From a checkpoint of a small model that predicts nearness at each pixel.
Model: 64-pixel images, encoder arch vit, encoder norm rmsnorm, encoder activation gelu_tanh, encoder moe top_k, encoder num experts 8, encoder patch size [8, 8], encoder width 160, decoder norm groupnorm, decoder activation silu, decoder widths [64, 128, 192, 256].
Rows from block 9 of the encoder of a small model that predicts nearness at each pixel, named by matrix and row number. Rows with one number within an expert belong to one neuron, the router's apart. Each number is 500 + 50 x the weight over its row's rms, rounded and kept within 0 to 999. All counts start at 0. Numbers have three digits each.
Before each expert's rows are labels from the 100 images, of 14976, where the router gives the expert most weight on average: "peak on" is the class under the peak; "strongest on" is what is common among them. Only what is clearly more common there than usual is listed. The data: rendered rooms with furniture.
# router: router (encoder.blocks.9.mlp.router.weight, 8x160), inputs 0-159
# up: expert up (encoder.blocks.9.mlp.up, 8x80x160), inputs 0-159
# down: expert down (encoder.blocks.9.mlp.down, 8x160x80, transposed), outputs 0-159

# expert 0
peak on: ceiling
strongest on: count: zero
router.0:425463522494407507515493432532553484416470474589551535636486475495591432396538578568419568493473443498442517512447502540458387595423522482510487438550424583435557440442484463504544517638539507484551493525481535520514395582544508527420462533516460537478496513506501512550480477514530487457435579492513399578465527461443477515471482510512444496654522577474514505544514548521465540470492491513420511415483476412488442515473536493455530510432501506469444517543523578500573458579506526
up.15:494550484467556524501496485431462486523507543486544483468465506466531469419553579630411487545599513442490556491455570456493538566450579512484529471535535600509484491518437524458590490408530485506426525423514537459525461492486563466520594450469522448472562486429458448538498477454510570403532447527501617484483524498544484406421550568492587497488398417533527416491548522494526526533442470554478390472443377520381366496508501466460505537477436522497506608500479529471514509465498450
down.15:426502518541483418441481469653551427524499494526479554443587570458501533536459467478474517526464527526532454458548418532524521532512571493493510583524538468453495504491480542488602536567551506522530541478417481524533522563510508462459499482575545538618538450558620454461472596505509536574465445390493528547418584504672461533514500492544409527505416540545525600493497476388442441522553495523564536433442532511543511581506520465549517522572420533487453437468556501498515461490506533
up.16:560505602570506473482416437472572510437618542480540479487566416560570470452561514473489526555521408526429465528494457545504567452485496558507410409493432488484480523478524484465463538430531565402483502569537553527558454475494555468467490516559535482446413519524450538555470531519480496528561409469576549438561543540525574504497460466538464409536524474443536417420567472409450445484496555493459564520551541484480382432465580453592536481517387473470467466520471543433523598449511490
down.16:546462495485519558563568508504488483515437542502553457498408445463475496464358438539493453491508586484500527510502516502501498475520397487595421506519621538589483618520531425503487527530569428394446474506532509478561573382488514521487549501434483530599575481591510484541519454525540574462497529473499415606454529508512491504561584497473492527506524499522496523463524435430528511541401501490493507550503421430417551531456615501555440475494591493556545395494535455405426474497495505
up.17:501488488604514525641600424549489498573576382523584495372501494454523566493408398449540506456518470555451481433488552400495509509538431540462514447464468533507417460498479564544445518577425514570468442491518499530449548575550423418454578469474482542507546624500490538423503528578462456492464428556531423541503452487491509541454519475569555521446511530511562523578471421472469529497580520511521471517493512512444504508492528500491508534481518404571479580575604497468504552485483491
down.17:444500470503486506417540547538571475561554533512389527455486529427559488488475515470418446425479467485473499436596575483546609584497561511590516527587485512534523398585516495397422492628410488502539515480517512486597440526527512473552434517508499483460532527493488525526352521450435460472556529511503533511472517538423558516525475521537558441481489511475444453449528514471473524540503406509506492546546584595504468535475526509588538510465559378414618562459528532511548535433473484
up.18:513423489444516487497410524576468472531427505439493477479566494484630484549435543417433570507445461544464502432500508508505437499518588495415572440439484415509586501550518524604532521414516597518507481439547543501505461458522483540426486509545490445527470432451490540498504584535613493463499542521448518534489481472585482462535572501488473507404585461419439517459559495550605493532513521494499515521538424492490440638588503454602427443498382488425460507431512474549494461511447506
down.18:431534578449441556533414407519500528508495408392507413523481597608504497375437555457485530536511567506452452503457472452437573540583496525450507440526379573458556604429537480480590500460539418512465498491492548555473513498529469504514607526491516453437546492429486497484508386498555500481525442532449516504488614512486498432411493565507468455501445543498430505480477469607540550546427488422505572515447503476483512503458473472539551549456524468503488523526509461448449424550426435
up.19:572479483534567545476401516463480423460509451428470427556491498580533520480467522502465486561413483428497482474510483488533489562487551436561469566577501428486395586655514496478538543503499504446542543426565512485512530509444560501531512436525474434552547589421468417559438488481518462479498494547430577582513482513559587411444610525576562559544469399494436524542514570524567512470515512538546473514499498426399491480463530514518505499476487551518509509347480571564517481471412489
down.19:495403492504492489489459545600595485494484540569489475476462536546472550567450463530526510477534532395514470481571532565475447444495528581565573425502556385442508613484429564503507533477555514510474548521469468505543483513499515499568450576550445493526586534560643499567429556486467543594516467465475509552510450560526509418533531480471495533428495429573435525488366498440545574518490499338444526500531482550506475530516469516469501605421535520482554526431489444434476569463510471
up.20:496508516599500470607571515502506461513458530520551520390499486411573471513516519529612504520428500454441436594411516578504471411459552494526581519495475519428557505473435471464469446554464596498540463565437446476523500522491500440535497505447541518450461529432572513508482573444467561547477484460480528537497490477545477517559482475543501445486563612580521568512491511435579409472558646440460523568530447532524577526520481458535352521461508450433575451418573533442530495486485542
down.20:515470414380458550465424592480529492514498508488473599494433560534511498495417443514539548455560484496491511518463439460539528479499466582474522560548544455527479455424504444515476528502534497531489591482477516572442545543415555445433543486413652506492565497501441500548455515490529517481576534461590478467530534502545458587509502448519552527552371495470557562495442491539506503429614469515497487530405481584423572494572478448532528570493554487468621486643561497478484546568481523
up.21:514536422410462487436437566467501556434528479476497455466551508499496524426553588500474391572572465465583498522445462500539488517558508369590533580549409453619390468534459474505507496476482477539518525525600405488503385511509520484450532476541475470487522455457535488475507473573544548446443483538427573498439584466553491475533538551521506456458445458476429488501557502464532464439429475587440546463476497539443381502505507502528471519502521561505500463386375466577549471460514563
down.21:487502454527504445509524444488445438467441502459521490573531458489500499499577440507560495512373490453458463506509471528505457485426527520523520379500481590553506488516503539554613538579571540504472405462505539547433519607596448499427592473589530588510499462480457554479554518543459479486477564525416496508538572466563472542406455515497451563525540442458550586590519543571509441425479565547554402527515532526481584524536447490497549532578508547443407544524481490589439579529597491
up.22:534492562433502498590531517443549527527498484478457475567538561462457483498505508665469472533544430526501494470496485544470550425448404379485520522435434526504584329465572511545501483504453538499590475529483512564522503452539519569528474616574409446493587530565474488414584505482480482490513558533556452527480535547478493538557458551428456514523529566556577546514600506521475522420560487464508551471633512476551461430478483584514531488509555553506507479441532490529546576526566532
down.22:533394524460483499441513475475469439402583559414469546508454492556458517488535457491468484468445397543515605439497487510493485467474486435505489452569569529429529283524546548543503437476497458505479558409493560483452502523505491501452486494497561444549511582496469516391484394532457504455424453506469502423481494439443548528451499551481567512548497540489539495436488493626420504499495487500509525532475464506506505494477516426449492508497525569538448548529567499491562452482696573
up.23:462448539455484604559528514472558535489469527538473490433463475517447525483465536523551473409517534581522504517468550515530467393499390354439519496447435467459569371421511514551535512538410532521602452502547493534474466469496509538521463499560480537466534500543478456408487441401456470540480479530512470464498460529552518556549467573404443481374555621614518559465472465489474578517608449524525535535620547468501526472503420553511457495506535444492552539504567482477544507567514542
down.23:538499425542510515530507541535476558412614585381492500439531480524482519545513492516542514469548444551541567538565531551501437536507475417465495438531548483472490246587464538489510526467367401452450551431474530511482464517472541510435460427497497450498444505492466493454526481520486492401494504450525524441534480476533464498542474487494547514464517538510441478466494414555482606550523538586529517514494428518539513465474506478484496488537527511504473515571433448633588484567613515
up.24:548555521528472494548532399461421573547479528521452574484416474445380416542438508586605524468548519599437476547461534486486483479433459525529544498504462522499528467498593416473386505546432501488522529520420519515609518504612575549452487528474481549557617503543566494406562509521464514452479472511540531499566563441543524544537530448481464404484466565568528464498550477592529436476529444465514476492614477485504493473573515500368544509538544539451541503515558439543513521468566515
down.24:544527524417591491485472483549544532523543526480540521455481500572453583489571524551513492488526582576470483556567479437431468483592408424509490572485502530421533378526427567523480508512504461467573475548514494591541496525532520491469539508460561576514618549515422566554522480524498486579404489542560459504465481347537523521497528514455594566568557533425449477460537571563522521546549503508495492500514487524514497442466500562437421519506514526562506448472433583622462526552604411
up.25:450489592469434434496560433444527550534555498522449530434469543391478443524454450548507463431474510504499496534516427514506510426460420437431534458463490541452556390482445428521500458505569508494508477554548560525504449575478485519426500584501469556554576526644499573395484441467514501503424543528458397531533540445420515519527459496447527506349569622502522457458508505563486463485577519472547547493497461475547516439509555435471441577446526438477467559511540451526527490604562508
down.25:453441539515469582447486510532422466497590533437445579524500517527431557492470496516573415494493521579487468436575475559446506497490506391563571508521459486443478256567513512561450545506487501464490563461451466567461576507478575571502441542482495552525521464486572535461480446471536452394446563592519418477503581438616498548561443553570494509463495511539522381507524500535515485509495496502485496533483556559477513467603504515498444437539543508486469474565463462566494483493543525
up.26:511501484489531558500533538411594452372554476526451479450455460511510460512389503504459516562458441443589546487612512459455494424525499525476484407495509534472616597497572446441588484436424498497505473472516487606463452538484506488586507498477540390516481549546463472459513437534499450488494496555554567516444474480457564374517579512533389492438509529566433471417577507556493475484521527489588455530531528534483531454531463560460404585593480501541515546483463506531404434488474515
down.26:404387524521532533496434448497601489499432524546508469610522540500482505558476528520479424554581527456441529455535485559512467462536470518489528478560536465554513602534543458465422508429481507478449507473515509512489434525389493417555508540506450540551542558497484554493497547525508572527468549594540461537524547545507429425511527455471505464459487509471531624550529465418552466517484496502534525494508509519526479659537564642577486522520437421478492490358390551458600545552445507
up.27:529517519442470538578503501444530496506508548518505499493548546485480558448485550578576377561452435516562466506508453521505505480477454369569541489482566547536582365460528586520571523589525535539622537504532491471441499482572529529470456574583481466453614495480494472436525504483531472520523561529516469509495577527514516593492535601490556430478504611543535496575536519465507546421529467491496560478595569527578458476582444584523537552556494522506509534537652493498540486510573551
down.27:509418504485466484527542497545480470462573508454497490518451477568525516496495444517482485482458500547488616532456504457526538481533480391523526438488498484440522265433450534479496458522415522506463544482547541568496529538438494477461553483360513572507559538533437558421519416550488548453477596579457490465496513419495548526518476541403469461505457522465540493492511444584460552478455574544513473497473590488548405537448535543457524511495540467555428509552549515567524463557668465

# expert 7
peak on: wall
strongest on: count: zero; white walls
router.7:536559601578499596557586448447452497529533376458552474550452511553579469505578463459493560474482514559494438609485546574537533428459489495427553445540436488469554496562457518514546474495534569539516546551486541481518545514478611483541518440413537412515445463518516556523520453504466537581398527536612530484512529447565514475473573454578485477540476455576436571473503542510511390549518469461542474581473456582532500601483547505501475515574507555428586501492491565481521530440545425
up.15:480509449498475475481534585434537483537430523503458440446438424467558473518562528460467507430562514498486542598482511511461450502488564545463464527458443599506483457519557528477471394507438510493468466472588535452478475401470510470537447497471502572540494587519464562434476510499445556419510487539580554380564577418522472412458551489475410524491489523520502506517547437527459468462463555488333537540499409499567482546506507457423529449468417604518471497544572514600516509434561375
down.15:564457511551418460505465636383529449428548521475411538497572606507404483539454475454512373476440529424549573507499467496473543497518500593570478510517512497510502530478498487484529480512563427521384367518455456510506469494494494454473422481440500520471536502521545514614492473476424536560549567467528521501556478608537526514523546360477557515496489467442496480483521557501583503485367503439524427535586511527526527475436530517450564552572544554523500506475530473513422508532536575
up.16:446517481457579465498516582493450440492457605481592470458468504490487451468488508490448464460531473511500480455547528427593545452534502558664510538429513405567524517600527471476535487495504455539488400424497490539582501507479543583451496450471469516498498518469523552553421547432497508455557533403551498484529502521431460572479558614484486475524510594480441473520464408387446544541516575545522544479596473457509508396511465492554446472470508518554602479546428444543612544522439544
down.16:473450543445396455493523519523517559461488484590471524456481480566494535474550499552424555450481475448446451587568489406461535473494511399518515490611535536465538443493554412545435382547504499420549575494478430573515531489461463508536455573490551421602536456518490492516509515503442475482437432429479630592528482498432462469456483515455390537547490533472553600506589574485487588468506476549477505496479449524484489407561496468462515533462509548470539350435547517528470462560462517
up.17:423495527548519520499548522443509494559527496508511425522444409540487480547503566489481509525513457499469445539452502406559518470576375468499544437475458514548513444494625531459485459432478510515530514428556452440471390546473473518431521496498458497584499541471480441495445511560467475487553421517587539523463507557477528423458569405502548531440502543564475415421620524513496552530555426447450519573420479558499407499479507563613536493512510646559568470544450485614483562529552509
down.17:464470510473482628490522493481386559509523481521495471477571402498412536590461630477446540522572463441440565393515501515479482568553415577467455451560485391486536404535471449602551470565519415467516509536518501464532516489514537543546570561438506577497504541497497501523535472451470497567486497513479493432537499561585524503540490577495615485481522602439393412509476522583533604521597458504525466503497600501510591500508484519395518524478491461469479498537535548498545481497497480
up.18:570557575452506572503494532462447542426503476457458399477499505512537490531462556496553529456521567579511475474501487519563548522513539569435520458545539539501528481487506509456588514345472543530526499446606526510432523453447487491583433548541626447529578531536431547462509519460452480456444513460508523468650609512527437529518450594481508498434524529565548416505459535487488506496522525551465514443442466484512473444443439552527454537489463525472541534529506490554593438391658424
down.18:521414563506484453556503484425546490541458429470542567469515452516518478466538470622456530561400417526511510519468467523433414508427574534460501457460489473493532501481499517479450480532507538524509445483507540491411607556509389555491532386480364530450466496575550519472485534469530499424583662483392474426509577591483448519415522540473536474504447493508495480501547450506506600428457529478491510568504467459536500445467525538535520496600479418440608490471560509447459465457504449
up.19:546522500488430450426572557591523547476507482482432497398562545502477466474463530512491477421451487559483531525498560523394433571443603546527465553436442612547508580449357484498382473470514512539446453499577513560485539448559450483472455518460425493474513579549567505551578559481445470486442474554465437507509489464473402589507440566549513517532436533445476526501451470629455433524545486503463528461534463482565513518516441474497451466491551500464498537505480478381536564451447595
down.19:489510499536579455433494497542481468458468571538476532544466622488537577497528495540534521422506552499417500537517483492547621518472533472550513507449535457519540657392472515542438462541418525476561587425509540553510477577463495461534539542450600560473498453553520508448426393454515506509511487544477457538500396609479543571428483529578502410498501530410439528518491554375500380472514461552566466382469471536475538471538501579539549543463480514468541482500515473523468539533443492
up.20:533520476529541541524584420441476463514482432473521487467519510557578536610543491512586424579465595559457457538501486529641534455452481476507486459520501461547528450497582493527544476519477506454572501464574413507502574571501562518553463481450493447519453414554478590415641567572440504495481542455533526457557575525491453544522474548526608486443428430549482494390534514437503581484489477529528512489428463560504383498492520510479556489552465523502542394521563402555480525456533513
down.20:529495549515461445584500499476451482516492490468353460508570506510518577546535437515546549440497552515470485448490476549525456524487487578416425469547548574515484475613487451523533589541554530576505426404452463437477511565495571551507557473474417498498497566440479613457592592434403492462492492482536601488572563595496476443480625517524518431552545567553473488482528517581570507496466607558534633510524525537529537580471515484474514529523494478531468528520504540429556528517540479
up.21:523535574580441534500560494492487502521545441446542459495501478484510520529530425477534517435500512498479463655569544580532573413475465514503538521513452519493557465536482624504522476508472534470524529567479506530526544493516524451568588359447493484526472387528537500472550448428508474622402459550542491510526442462568543400544561398542550494479457495575461581416552544494483442544563545507584494591430410540520542571518516496580510558547504503405508439513567493509484530505564442
down.21:469592422611549482452514505497432572531595520490506493472490615570495469503549440447381382478443466451513428482466493525545420436456426612465355521480445501465478435476548529534538533531460579538506459501490531564472421530490550460464529504554382569496459538509494562505511510469485485434435570519469509489545509413609460539528627515506432439485487413466496479536523528476505521477526472476596560527464445536527532617516482502503504460556486533547489504588538438491524500549508518
up.22:545506449494571574495453470511551443443465524528550509511465580534526468503540482486458446421482553464441455470534481435496545509453472504431575469472452484488465495538607431510382528401518592529515414556461511505462506471490448437400536537540461462445460548389461502516516483564597501441539537504537559474535577615453547512409486605486420490452461392451452469525522526550446526591489450541485447554527456479500491433470514603472433484436540466571610476556439533573499531452529553
down.22:480387487422460451468516440511530598463527403560489600502520557510469510547400498539512464433517524555575437478514468468501489460497506350416517510564527500510514542593429633542520461568540503492584422416513531386526480430499537564526448460541509449433556513496434591437642507452568573466562521507481525477527466477404460519445477586477543499509501576416506445528535520448496529543503548498515454548492492450527537435488503507521494541498494468496394531572548471549503458471523501
up.23:558567560565469472583541517497477402587477454430470562520470499505588530514526460487520489435501495515433424499438487551523516403408522540462469427466531515580575490458507507456583547553533547497425611531521438468502608478504524531530477502448523499514532411587517498531482565540470503496491551544512547427640511486519454447477525525457503493531491466598497556471454431437530556440564465490512518569492558569500527490384489554530595582470436482401556427504577515505449411462504404
down.23:548575535509485543504509442457583576531476439477422491439606467449477472529528434466428495508401396551485518587512546521539551565560513549465431590498509591544486455451431570457571466406509608513455469515526445492538531490490548493493534519595410502461521536491556445570428538431491552531475502520476499571511535452500544519510546511526479553570508433575554454463492532466483377481577475578479493558516494509536428628391500480470502501474408484467527587486418459429445527535483539
up.24:514456611573520502493542438465460485484545435464470385501546463518480493566462411442500484419439492478533480646486560571482554402462428570520507533564436509448464503528468590544622472462504485522543507575488500552499475473462512484566525468479671482531501502538486542507521471431498455596404503525521509467478444434603522460597525469565480464495502588599480511462512588486496478539535529477494522565369501537523524560534540469509481462525534499486563437481492491571523468494620499
down.24:532527510564510467508531469492505504489443537618434538510406595507444468550548434448462520564470536441500499542531528475516423481459451627417501488481446478477505386468466564460512568485454563534461437517474511461562390468469587462546483515513418560460528588505630477471455500527509461418557587536512427417466529478559507483482598472555471465497508417474452518426486465485471585494527579462460504477528470452494458506499474509513458529604468518495535482657469410427414549461542506
up.25:535513511538541491582510463481494452587527520419555483509520502544582533478476490462469461522443476579520472559459480525580545445451458553485442411596553545544567416498526598438614530517476519474444591461511461414515545483473540497563459427479432537494581450685478543521468451533471460573465492524478585421579491497542504437456541456496550521500471505504528530491458512443501516451561528498538542580491586534479480477464506586503596574523480541402526429460579452442452430515568432
down.25:466601491553569625531520491491514453425478492451467475496557500496393543517508429502376500474457529484466472543484533490486508506481505572525424510545546531571481410479524534443511468470600603583463523487509600539469492510489526550571514534542399515596359481457509502617525561476493505457483544525458558541482543526544471482440548580407449528515413451651481468478531485487528509522621406475392599475510517485475502552466532462552490471553475489496488438558465482506478508515543503
up.26:528470561576534478538454428510508512528479439450437460576541408458531504543483567463488489466467519489600467467462480432528451477416483619442561478469598566507478476522568547432623445510494497506509507425537495476381447545442569575560423551515526538569557514536440589476308571481460461519424506500528521403500546553476516461501530567560531541535541572488557456517485504552452578396467474512456523507449493511463487501462482533486464496515480540512478499525453472556527481508642506
down.26:430448496427472486513521496512634546410443510477503534554459532473475586479573531546468571581480531468463537474549563511506566473484506627517510518456512447468433474476524440510463450492571468503468566480463518511571538444478472573533481459511423555531515490514525438574524574543432528499502596499416551440529610513537545475515568482487488498499480463676526453525484453436504588512493566428379556500488597447501499434506408454537503437468474516561490426458523551424487600517572465
up.27:554464564479390504502576505500512479592514431573475530485494502441524612473424459504532514527483471553431525571563476506562469500425407477442478477453480570508558518461489573444513518509421538581449520536531459492470544525494536517571540416452485553506495456549555490429405509516417436554423439376483510496514549457521516513471557497498540467436465481510518575480501437578538461562590375546598526527592516540508498517525470491463491604561455536399493424534586437466506554535404534
down.27:495652423581557472414468416505573571532471458448530477466519618497441484540581568555513587406494445488525436450531553505484492471506500482576481500458553519601605443402550519482482555483567515392579577462516408450445458500450540413504556469383428501532505452457523472472469462415469448541522550473454477571474458447511462482527483550536476438500411498554440475468481541502500462476496481451471520473435457565515493574530401488567532542502482477447503514540462512497430509455550534

# expert 2
peak on: wall
strongest on: count: four
router.2:407557585551563411541410477483558428541478450475417465426524541472505528580475500462529511383549522457492605551558485472585552478519465479485437440438521489535445488444574497502471533460416443390517543489592506482409478469436475521591546490545543571493453541511392504410504470601437467515468436493491473491562516493527532470474434421428524522488499449472579462424509434455507518465479501468554553492476558588548531454457486545523533489512478399547512427477493368555465480453499479
up.15:438496549563580498509594471513513471511470433550392491416460540468539522479395478442559520524537400542467496539546546492467587467476550598418464468417562538539562536450529435602565478601496469439474552512531439516465472483539476466515501590441526567513553565445439490468538497573472558569512509479495476548532536455481478444531460366541471524501495548533511449462455500541529563477488454570550590549426486580584494476442472572462616604484529482436505418509458520508527435526541462
down.15:549420514471550475534448451533538397489585533391574510400384428542449504506556488538483537589392521424512494442503496535426530452584472633503527475521555445587509493555488510524398523503456471513519542481535496523470543537470448455451499479527501428506531532556564532459446524536507483500558612503498484553530624504530463548405514471444524402443433437613518493465553559514500561538477463495502443590510485564499524503370501489487505471495498510514496472471539554483591428532428472
up.16:509533500488455414499487629458518536448558594582582538467520460501473559522527492554529435537488449446427558524563562480452474527499502521544512595493533459547455449551518478604436502534481573460509547679548443562546447542532370496566548524628421543446569445514452430485604512502523508499532542589457453496506541523584480568554442503456482517501496445567456515525432548470472570569548535504465509514559516526588498476538476515415490534478562457460568496514456488472502557492451525
down.16:477455553566524494506507468486538503511501479492564566473546424482518478517594503500389512524514508450524487519530526486414561514545536606519579494492554503521496431472471509492594451462622541407381476527530499553535549474593508526513445547475524426450563574553543481430480541457574598593512471514507442477500561442580473525516537512522608540531516484447550500442484509550495563464510569573608457553473501418558517633575556474455527531482444607507517508552569500418444513563530570
up.17:383534464488578530473527475399501500479477537445465556495520548547468594508418563432544479490556500491578595492564481494587529499565470531437501409416524478510389572509529462561489456407477449408498489452535466526447502492507543487529521567479504545489516618497494614448522469468537489580453485464555495462444531470516509573533449482462463521483502486511541399487455475487606594477534472507576548496392518573501563388517527492504459456524455506544578503577496474555548507569529641
down.17:547571500408525437462486479493474472442497513461476501511475678448468483513586447398373546575450520458438464503529529491537540523530447576404423512543486419518515557522459468460458482596484523596536467479532527544420579573545444472475491554504499511354491500544477496439504493529438471471506585460483513589552524455516490574579633502493500505490527424586521522505526513428555421549490473471468462536487538467501503447495563519481530486558480506503510468493534621555519572494591557
up.18:409599509538525478563566534493598497475497526452452604533472525523548489503521449421597480530512511533424498521496546531512461436534503513502459488454636522506487458439625518469508410545511394488487516529480534514441501525560513519516562553443513595477454566547553572534573510473464534503485514465501456480602578405569427491485493438470562524476539455489504521378447479468564516370549487612508616600439543559479499511477480512504529517475418445473513539496502530531443445485575561
down.18:463556551535468578504475454464592523538422513438527482457479555565530466515483455455387505552473591556503496461504509434515568514502451613481515587459503563471504549538469555523481497506494448410463463499459473446507595537493495426439583533500483597440463476439525516468487553554446537539482569503489459578582437570439600446477593466557475534553478352618480531529494516485536501427516536470527481566442446604500573388468538482509478563445490596561437478533503515472489476459495463
up.19:543467458457457524468603550511480546477520558539533436430483584523455533362583501514461453582517412516464459512505531518452483530551424541518483555435522476455513368517421536488432383574493446480435581561380516543545559471562500511541517552522447454476539544442500503427498425524430563472510553459462501529423545455600492510457533493513471391457398487622423491483507522494482475524449523469523532475560467545528439471480558506480505520511523442515624511534448503531602450478477534
down.19:487414531618475406499446515471445463432435463372448497470570555470495537503634515610520516486545488520527496548416511472400508473468542485486564537432508540467490479465491530523373521544561454377437436537486447531472561542519563561463527519532563475518579498527460563434457523579515550580452444470465517519494484461556518416483370520556548490547531503529450532433445457567508516480509559452466418572517462512493464562480510430500577433454447545438449496480501425467506543540454482
up.20:617587444434391496461495621511438521519565526436542451483489492516435564453542395543501451574554451582480401598497497456470496530500434534488546505618533596496523418514567507505475468476449544526444500558463501523514511479509494505478580453548389469503519397458547425473592486471529566430465534584520536567526462539561551516503482502489478461435437401626499509539468563509458492511526546457486471503547498506572437535472506456506487438572496548463516543556468498590559506548455452
down.20:475466510575502504513462522474518458450469491552503524488539493369500550518525589585540469505522566432468544588516545580434618505427456466514599488484561474529524502464447389515528562493664542429508550509540557525503448532493546522532462463526411407478479572508509511534520498604530548593501494518477418465444592519489608391500384490491578550440534591379496489520447481530545507497540502493494473468489461489523490551520443550535480546393437523511462513460538447489562467496493497
up.21:521585607476519521522484436525614487533510425502486528561451514460545354554485558544457506496457473413473480471566543549481505459428392375389527448528482451455580537500563480525504555449481504557486527507441591501494527445495484494534490531476442498513514426508513475540526421428389486511496540535437527550552524532459364477494615528589447506530535596407452497442514547523548488518489419530625462479519554495458524487457528454451484463516536471496535475476476449453441551401491487
down.21:481487592551571477438439475571553463425506389548437353456540548499548517444505562558459506559501489472459494508494506496542607549408469512518578483495489497546460528547444449596504621505490457549489501520568454515517468421454552452520526572419571404512491479471452468487560481603503537541478473575446492561511523498478596549445392447543524590499440516484552520511500529509461491513486564361593497517422446513487485558476494493511527555522406512494498448440502585544559539476447481
up.22:547474585416508506455484532454539477516550524499469512556516546428518479569462487480476493521520542551488432587574534479519491489473373585485444490542519520494516512477560559587512539416422497482546576525513538525474512509471489584581464611511619590487456565522411555413515367528434516497431540535522557449572566484465510532575498532569518463465485444570542433460466491525496578475545535425454504505483522578606491373569503482439468534494586483493545506529472403541525498496501401
down.22:508522516326495530540508573579425509479564568415547577401604441563433514452478514510557486466509495448483393542518515439382442530488479579575440530549492469512512452472480523559498459474514561594500403438464432531485492427454518555600493504534428557442536480464542446451416421407470516532461535475506500567478544485498473518560567475517478434560409532541387490548474525481474488606558529490557531497515497487492547469573494511459481493471510530500541558564443514492434502570497469
up.23:400493501504500498496478440456465517565434434525421498442490551509509546559452499493517492385545554481478580595540459491538519429500538564522534425535509508469480559489484492475534573387425533481609456448540438503457447537522474487521558405506547528483507513482480564391427510471465392462590467457514463459592465548534499452536446464490469530396489609450624490473487447535469494570593518475589489459440426433487541565471530557476413503555421458558455530482566411480494483549501490
down.23:543461549417515549452532447552485458517572441436621535524449472495482437496432470440473491591391504456458505470494459533581454509507468432450480376507469451418520502479473580500485480558497453510473507427469490494466575533467540477477397497521487410509511589549574582464470519439448497503456589460494505570574508484571562602507652502567397444482476485522569474511469558540534562496467454537543533519556489492462533464398503564540515481624488501474426481448518597531463510461475483
up.24:552490591423475533538439517444494454521546506496483513562517389510582524573425551457482545495533509545552447569468507498523470505507435593502452473564457586488437506505554574547570538418405483462502546486500471524402467529524527492541425598534571561467447537617499594392455449478437483458398545550558553547541479454476545546559496479564477451433504507588490437491405438511508529490627514417475463495551503559582435439516467477487494566425538433498542534492519447489545520479500465
down.24:495493509406452496445476507540509457536549492363552470463495536502451531549494429526567544442545509422514455542543550528395506547541508559622370464551441473521512486539489590528509506485474634555492414482390467518513455530512490512514599505614502611529490490454515508452495444388475434461562449559590483520467512487467466512427593503507460519500506566588516556532486468475407558553550504468543472424552463486448542476532512513409463467485521532488500533507447461530407485611502526
up.25:452454542412536442495433481422482522442511538439462454504491505516548550514427615520497442542510514486494470485520512530495587565501393554523429460564435564490418558485553580511568456338441520407567556468496480498423411549510558478535430473481560524491489565563527588412434401497565545515409533556532513482493522459464568480606491521504542496420443534465597489490461459501501558457547480487535478448500498583526529408555425499468567598459537463550533556481497520508508472503535484
down.25:508525490382540414560497481509391497558624473399589502514466594525486498519502455518474484543579480387465405506532530429513466474493527525503466413471443543492447531581531564575486448455501575601552454466581457451537456474531490544529556464550553570502490450625501497499537496482527531416455557493546459491534457436484505537467503477613490386460483506580490533494501465489495563607511452467562580407474503532575496447516501467577449444536437458486526505532552536481432569469519473
up.26:477549476474569499487444356487504524538560436477389583492439554547431513486483511475421541518537530421496471558530532489436536571475469367437564444482548571494503436603515551516493487587599488490525525523517561475484504550458549520433459571458480491414482498533571426444490551449447446564507461478560534526494531407541511478543486507479612559429555558457490531477542524568535409531489435485433562541435387445522452523548590555478461578492524466526451563523532522534519459426536513
down.26:525524476537544477374506497476508540413402504554468459556558578432459475553516534445471568534508443628581493524534381517553546478412455459575497431574485496605567460484454456499549512489578489439555475466394527484491435475488445533528429441460485450538540476533456474462470505536506586618486524505470492486525518529413471502525479464526464547562466404506393450461554439571454511491503475544495492495521425415509427510516428429511513574495494484616556452469504525517628504495469480
up.27:485506423552496493500445419444307495527522468469513416516528521564438579517500526569464474430541492455546572594420481444521549428497499444462604401554525445546556460538470585505506495501497537504502432483567446474390529515483455488481551387522498470570494467470527519524381565572557468550503484484588534391447453536526575496487454465458522519482481510534520538474544506470449487512466515496429525473420496459514511621451554586569449503543428471471434489531513475592509503487575504
down.27:576407538487486525502523481421573530459514436637461446450492486454495465552538669504477497520517579446523478509533540507470568519529487390462557479504487541447467427495471441463512458474465481414562581542446530471447501506445471456516469572402444482563503466481507543471475408454477503421537532473463553443446508591457525394538527491509533606496503442549482441494551465406548483460564482512434476487497512582530498377501531493457468517470572430501531449482427548641497571493520454